Weights of a small image captioner: decoder norm rmsnorm, muon at rate 0.0034.
Rows from block 6 of the image encoder of a small image captioner, named by matrix and row number. Rows with one number belong to one neuron. Each number is 128 + 24 x the weight over its row's rms, rounded and kept within 0 to 255. All counts start at 0. Numbers have three digits each. After the name is the row's rms in percent of the matrix's.
After each neuron's rows are labels from the 100 images, of 14848, where the neuron reaches its largest size: "responds to" is what is common among them. Only what is clearly more common there than usual is listed. The data: made-up road signs on poles.
# u: gMLP up (value half) (encoder.blocks.6.mixer.u.weight, 384x256), inputs 0-255
# v: gMLP up (gate half) (encoder.blocks.6.mixer.v.weight, 384x256), inputs 0-255
# out: gMLP down (encoder.blocks.6.mixer.out.weight, 256x384, transposed), outputs 0-255

u.62 093:120149117134108113104115112171104174107109114071104065080119155152162093102154138083144129065131146142114165121162145123134121133140156140121104146141131144082142142128156136121124115123099143171143103097109124136133100136131111150096159132132110161157117135135147131117124128127089146087133112128110126092149111104098150116159163111174100135132191120113125132136112107110147128122102115107160117103142164095109125120143188120148154100082132139117106140093165129113163125156099143118090111118134123129111104125122142134110115134102153122119135117099110113161102106105141149127184135126131169152118158092151121107121131166128068138134155161088117172152118097096103160137164142092157106098110116146117153145094180152162114144154182151139100097157151125136109121099124111
v.62 091:136118117140136129155094115125136113149134111115152087128154106121153098137124105110175114146128114150154158125167136108145120107129124152116120133153154145164188127123118106127134176117113110148129135138112155093125085125121092112132154132131132154156121125150120157142108137157151181145146152127139088118102157132119119087146148131117153115130146133115122130126095131092093154103097165120109143111084084154164134095106112114121111137089137130119109149068128118131107131107101142157177128103201150097197166126116121116149085115112081105149176104122160128133128119099135136119147145128105125108116136122116030121139166101176135142104144115109067108156122136150129138124086153123179122148082140103168159121165107113116127173139124111154139108121122108147105146098125114
out.62 090:118122133157174160137142172168132106149100122167155146117120110110110088113104139119143131144100150131149143139090127135132169143128124138137112129139110115138161150119150160133140109158151135147107110123134128110148133090073151169109065163136159164130203132110110150162136149123117129145137111131151134116152180135133091171112090136146158137137151155128093107111129060104162141132113132095115177124114140091124105100083129177097111101146143091130119129133057078085136107155122108120095064116176124146100130136109103111127121114131141159149136118131118148113122166132149134149112139109142145123120138140101123097082140113050169124113086108137126146154118139102151148099129138136145126128117123150111119128096127143142155109099108104156085152096114135153121126149144135
responds to: square sign; brown rim

u.248 112:150141118124106146119129134079121099120129163141160126128128106113121143155128100128091093133096122101100114108191168098068135156151114101136157119099103124123138105105131156115119107139113154137112189125149130137148159111134146128110152127117155163125110120088146143166112122132154137156132143129120110145121100132136072103161094133131101173116119159063075138111154104139161127118152101082094123154101169143049087101164121164132141144155165150130142095124104152096081155124118108142137096125175156184151119115135132116146123169110142092116147176145085125146126155134144183106147105162124147125122108103134114105116134138160119116145121113154126132128110149170122130112105117125146123096097161140110069128129135125135129095125137143132142130143177139158108129121155112
v.248 119:136165106123111131098137156109127133117109155098159129139167101118126093128114114137144125090090140077121116101124090077120096153132120151146159058056204093111119106143117134120183135105155140140167085129138089119117149109128179144152124119197102097119136117158180119151143128143125160151122153137096111127121137127135132143137121132100142138145110148119092112135112162160126101098139130114140126107125179129096134175126145115138148126100121132172129115135151086128107124111122114129098111128167104131111101110145087143128088130117077149134174124118102099137152157152130150108122131156158121114145127122179085127105131139117171118107130148131138117142152132138162144085118131134142118139112133144105134171110138130170124141144177113085104161143157151114113112085175130
out.248 117:141140150160135123123154102127143129117129156132131148156160157142097112131130166112097159132133132104172154134111132148112133088142154091157180144108147113132124093135124121134081166163146076126162115093128104165147147151141117142149113122151125132161071153143115129172142093116098095135110137124118162130131135140165160127136178161123150155095133125153161103078140148128152112163149133085137129120107166081157183142144130096108129101090123145111122154146160133138131101136144142118130125138109102113102118174119122167117126114133148133097152090170129093136086102122122150108106145150159057123095135141138124135091143134123101172153104100107098065112165108098108108138071128132131128102099122110118096149136129139142166117145144122078144137104092078137139114120125156
responds to: 90

u.29 091:145099057107135144146099144100135140125136111095142155143131131138122104118159098115177133129124128114150088131136166118142139139125105129115109128112137122115137147123118138116132108146159110124172093127113138091116158127135081122117131152142134142105071114158121167123086108132126088116114152094167104150100107140163117136129163145110178123158122114080163174118079113148119064174156111106147096128135144139101140167141150123130154132127125162117139092113103143102136135168155104100128138102159155101163148116134120093158123126155142103061109146118169137128129114135140126114119108150132180130097144129121182087121096122175125138122153153168110102109135123126152135101074135151118136115164189134134132169135111098122169100148122176113118159139136089151109108097145149
v.29 086:111201149105110130098173120127152144130120140125122161113131144122149117099127118145133134132131136143123121091114110147143128165102149146092123134132113213092111139107159143150127132150140112144149162171137159128142118092155098094146100120133109120107146111129106125137128176134145123148149163149158179117104171165109113157126166168124134109145125156124094119098171097103085134105112118127157158160100123129183124059112139104123133106121137113111181158109097092131124157120112103120124101114098136119106147128138073142108141152168100082125131092097129136093105124133123145124147142093137108138107138114087106099132117120161164126169146118163131124128105112147165123117126132138149153137112120117103135062171128160066111132105158145136151134139099114171152127090109118
out.29 088:086134092193141135102208109108122122122094150162145103117102134155114144117132151148095110116171130125088111139098110124158097105126145121139166106103120110145129137137129140118140110179107125112135133129121100176154152119126128155143120133159147108118132126118102155149085117101128145136158094110150103114090158111135150120110164104123099077078136136116117141162117114122102119133166163149137143105122133115149146088111095110129147105125114106122113109171123115153133140146077110124104080141094107133126093139160116153136124074142153125125065139111069144091175150159138116163135169135144132121160132124114116118178161128148122129139155143124161128130150106145098106084136085100133111120158112182120102110162188116117135123111170150130157112147145138148129142170110111
responds to: square sign

u.349 087:128109136134113091135132106157130165153151147156142171110136156116108126122091142134111174134161119106140158165120088097124142094135130105128129161122111147119144086119110137107170121095101130156105140180122143150136110134125141059133137140105083130181137151094108167121111106103153132161160134138151104162138129150107151134135167111140116111090128134136205145159108152147139136108122132185148107135143110174138141114144129122150121120108097104135114125095137124161124153159119170112090168205096115144089134168102173102143114128107074125166111103114125109099131102117086121081127144124127074134101152101091131126158137136122118133141083137148148113116093094123122118092119087113170109142127162105125139130119144119119138122108160137132107133171140153117104129124145092
v.349 080:120143167134172135154125166135153090165167114128148117118123127116138162162111110137157169099142148141132173159143131143069161159185108150116090163106129126149175151139132099147120075122143122152101123122152143156185107120156099121111154102142145142139124129138135109107155138169191109137116136123069116156091087100163136084140134134115093163117079133117133122137123101128152090102136084139110119109172130143105110098089094137152105103146137158107137140106113128157193141144138095108101126134150129123109137094081131127084101142138159152149123094109130138150127100107126124142077112139077164143114118121126098150110098111119123135114107138120156173124146114112089126143102142136139172101147137141104133114108136088120132118140142121150169146100138147147112124120109094
out.349 081:092108134141166166151094123144140121112108155131149114166138107086139116161130136122092145177080140116091146116128151118139083086134135113117094162178116112112157120118097150109134091090096114158141151101115118103155148124126150145129136138146132101101158128167185111102127116143113075096115077103091132125136104114135122165126135164165124142143135134127112149132114116111131145145152094122085116194143107140105093163107130095136147123156129177144080150091128099115115107119164131121150121098119109118166125133147140113136110121162162147138136117152081117091133126116111143093147107156138152140090128136135092131117152107142122154114140157112129114122121175110092078140150168113076192112164114133136070130185139134119127084165149132116160115124146134128134119127127140
responds to: triangle sign; brown rim

u.370 112:140086139136113109155140105143138115123126111182116120139141112152132066148100124122146162093120160116154097124110187132112143089138113156172171111121119110127139152087123083132127153122122142150164145128118137149181100181149129145097116188134138101103140155085158129136110124107107139138127092084188129145105142107129141107085135074115149118173093111161101120131097096096074111128137139137126124141127137136144103138129127160109105149127140091177143142119148135121107131178143122114148131155133130139159101106115135134088120150118146116163122110105123127166168108161152135130140155096095133114110112079109159111101125138171093130165097105140143127101124137160121159129165109155115159164106161161085135125155118136102111158115103127140112135108106112121121148099125066
v.370 113:156103113141098093137140105130141084130151124145114129161139165149160104123112107139136150127127126162159084150144146149124064129137132040158157130177161152109129141104120141151154139077145114171121123162102119115117122136153150108154087139142188095100138106113185120137127103157137142152132139139110126127130091116120116117129126120137134149126119167100084162154121145106114102129136147133134110144101146123048127148141117128125079134083129110140184130086123141097120119130129085098118111131111112078180126151113121149138149139117101113093146134155105150154138166138158143081129146127144114168149098128147109142112148135174146125165098156114152156122105139097089092165122112153133105152134108108153114146116125134132097099096136115128116150132095082103136088140118114
out.370 115:100095138165144108165132139112153109074120175127139103113130174078150192129120153167147117111101113167115139089116133155179112160117119159109138188123146097089116114127165098125122061170101146119111129147125134112103110110181102121114117115120130147143097153176101136122107137069107123139122162171099115124114127129139105122140132165117089114163124130124139141170143116112127138118124148168131151086119093176142106166132113104126120092142138121109116151107177105139114149140126132165132127127111102121113162133149104141107123142160126129155133160144095119132154116161136133131087125105133085142121184176171129150092125103136140122101155140148159161123085100150114090160138124143088118108102141114110086135115139118084163121117127129128106146126116120154148161122136124
responds to: 90

u.104 109:147151135104110106147128086181115136133104153130132121121151129175135157127177139145157114103141114107085142139113088147150153120131104131126098133143112140134115135122123113114125114167154134138069117154150164184139109110102121088169118182129156119129148110126121124132133123093171116126146108100149107092143122143118118109114112101180120139127101132140150113148121144123109143153166137107132100173115160147115121113120178097135108099114138047084094132141146142106152127175122108106117117107108109123122147095129122158114070120126121120084177092127087127097119095161137136135149187133144169124105125162130109145096158168123076120135127123119178141121151119100168172123137093116148116175153126121148151135153134139119105131116130131129100117081077132141151157103142171
v.104 112:087130141114120159133129151101146150127111140110127138151087134112114137185137129104136084115136118131111151114129119096116118162129139140125117162142142119074117090134138143095131152155109167135099135151141143147129095139169120162099135117128110149128112093155156112043104164133124096128166127081125122113143139137126137165132134130154138146135116209116167116079135150101118115139146105137122130139142137138101154074125156117140128153108098145127113106121137151081121108145134107183134162139142101106119138165143109156117141137153133147116174124129118106120149145168093099149145105089112114102113145112102109152119091112120141080093104182120130190117176111128148143107120148144141111155117115085098195128130107115184150144146124167139113152161096159134098145102121104
out.104 107:126125146126130149091137118129127142135129136159113113141137133141113127104078152109118115086129128109130118141117183065092153122088115126092131138128144091115151143109127158158158144098138132097165146080131128115128128140125108181123121124123163149146139121145160110145107134114113143137152114135164124120134110080110126126151106140100155150169154128114123111147116107130141176132127099102069119122117110144101102129140104095176115068138166142114097146138156163115136154153095107135101119124127164125116203104102121176102167113126107133145126103084137119135117163115112166130101160161112084128128119164166169145133105151155129103117146132099141116098108104153141127135114178137123128129189113120098073137089115159137184114130100119149120160161116129120169067140133090
responds to: square sign; white face; green rim

u.67 110:116137112096121098121150133111154101145100131130143135132124079125117119134163121125115136138150107145148150159119136127137115082136135100217096145110134122114090117128166137122150146155124122115123096110135137127122150110110145165085119122121107092073130122156102127147111126109152099103152138140093101118081149152133168147119139107118098163124125156164132147125145100122121156153110173173127103176166127078115106126180108107086103122119206136112130132129116132148135124116145140115171128089117163106090128106107105123106125133155117136177096117129112154097092114108107127144158118136093124105102141091091117155130115131174130124138088111105152134100122146172113145142121132178095122151153113161093177120150106156119138189093136122076141149152103131103161131148113156
v.67 124:150162142141118147158074169132096155134169114158163137101131110113165123097127145118114109139128115151086125161119119103114166162132195118154162144135133125145127158142099155110100118082075177126122151129152082106113151118144181128130126121137079098145169120093157150097110130114065107124156118130120080094133123114142122136111141141115106127122091155159111142068127122111144123169134113127101146134110107118179124138153099154130147144052094143124112164129145139128146088151127141163102132106094117138106155136112146120145100109119126137104177087135091179169119136127139154118135132113145128154120147124123133109163112124154118157134162119105171152123100103157130101117130143106153094098120120107132152113144085171135114108155139133132112164110126110118139105125096095
out.67 115:168134151137138157128154146088108099105144122111130115116109153128136142114107099119179144162134113133159117093148118127097080091124174118118104121125136128132125085125151132130085122161167159119131085112097145118158157105105104119152165152129121080133176123118134119169106134177094119111112146129106137145139140114094137124130164195140162139123114109151118149089128173098096117116168147111137155140114095086125111135107150123140110136184115152117114135112111122164143174176129136156096129117143131109140141111098111117167123141099100148080139105095147123149108140140134119130171161115097059092096111119117135179161107103147126094115111153154127119140118147138175131124143081091124191172116124141152141160085124108128157108098141115116138118164137149115112125148129131
responds to: triangle sign; blue rim; white face

u.117 112:124122098131087105110087129126100095120134140173181162138111121131102094124156114100156150124136127142130127112122110122111127118134091136138179127129184127148061127138121143159165085063116136123118141136140119141135153135156097106072128125134161128104138098093151146117162138093111143150121141120172115142158090115150141147122118152121144152149155094140120132142131126119138144143091180069137103072103160151124092105143161163114122138108143131134127113121106095122176149126110133087143100140142157095086170149117122146093156151191130176152139143095106144130096099130119123125165106114117120121127117094141119150128120134080159106123115156130083136132122156139143120131134113123193142170097104119176133153173095126094145090130147089134120145132129110126122139138135102
v.117 110:139119127126137144038105145153123115211150138138127084168134128121133111147107142118121127100116137133101147088174097134086110105126169102159129163151138119125160103130180135140104095134062149111138123127128118129139128119149143113143114142113145113103111112102144168121104132140103144182122130142149108126148178101121128103087123143146179090151128142104068103127108146124133181134111122139129106075102130117119114158127092146109109110117139137133165120116102174149134197138115155105131089137168131120131117151161137142107147163128122131127138106140127101128135110115142103160126158144136136167124157135136164119091120104140119135102134106136105148121145139149105114119121120116157123138148127133054114116136086169129146133110136112136170158120166082134160121109137060
out.117 109:133127142146159129144127123103155103152080143141136083161092114150107160135121134126153167115158135129104077112141118156161093091155096123097118136109162146103110133098145141131107146123094098147113093092109125102128078124147085120098135109111106139096131152099121129166157124111143104126122157063134109162135152129127108144140120146176110157143137142108116197143111111133119100167150125171186092144085100118119144125121125131145120124136122104132132144127164143121061127110110117128090141174099123177166122161125123140133123123121140118139157086105119112171150129165133085145074134106109142129155142130121123116134081113155122147173138078166130146117082173132113132130111179144140154150095143131116111111096122124135113126139117112137135131142113164098173108121140076
responds to: 90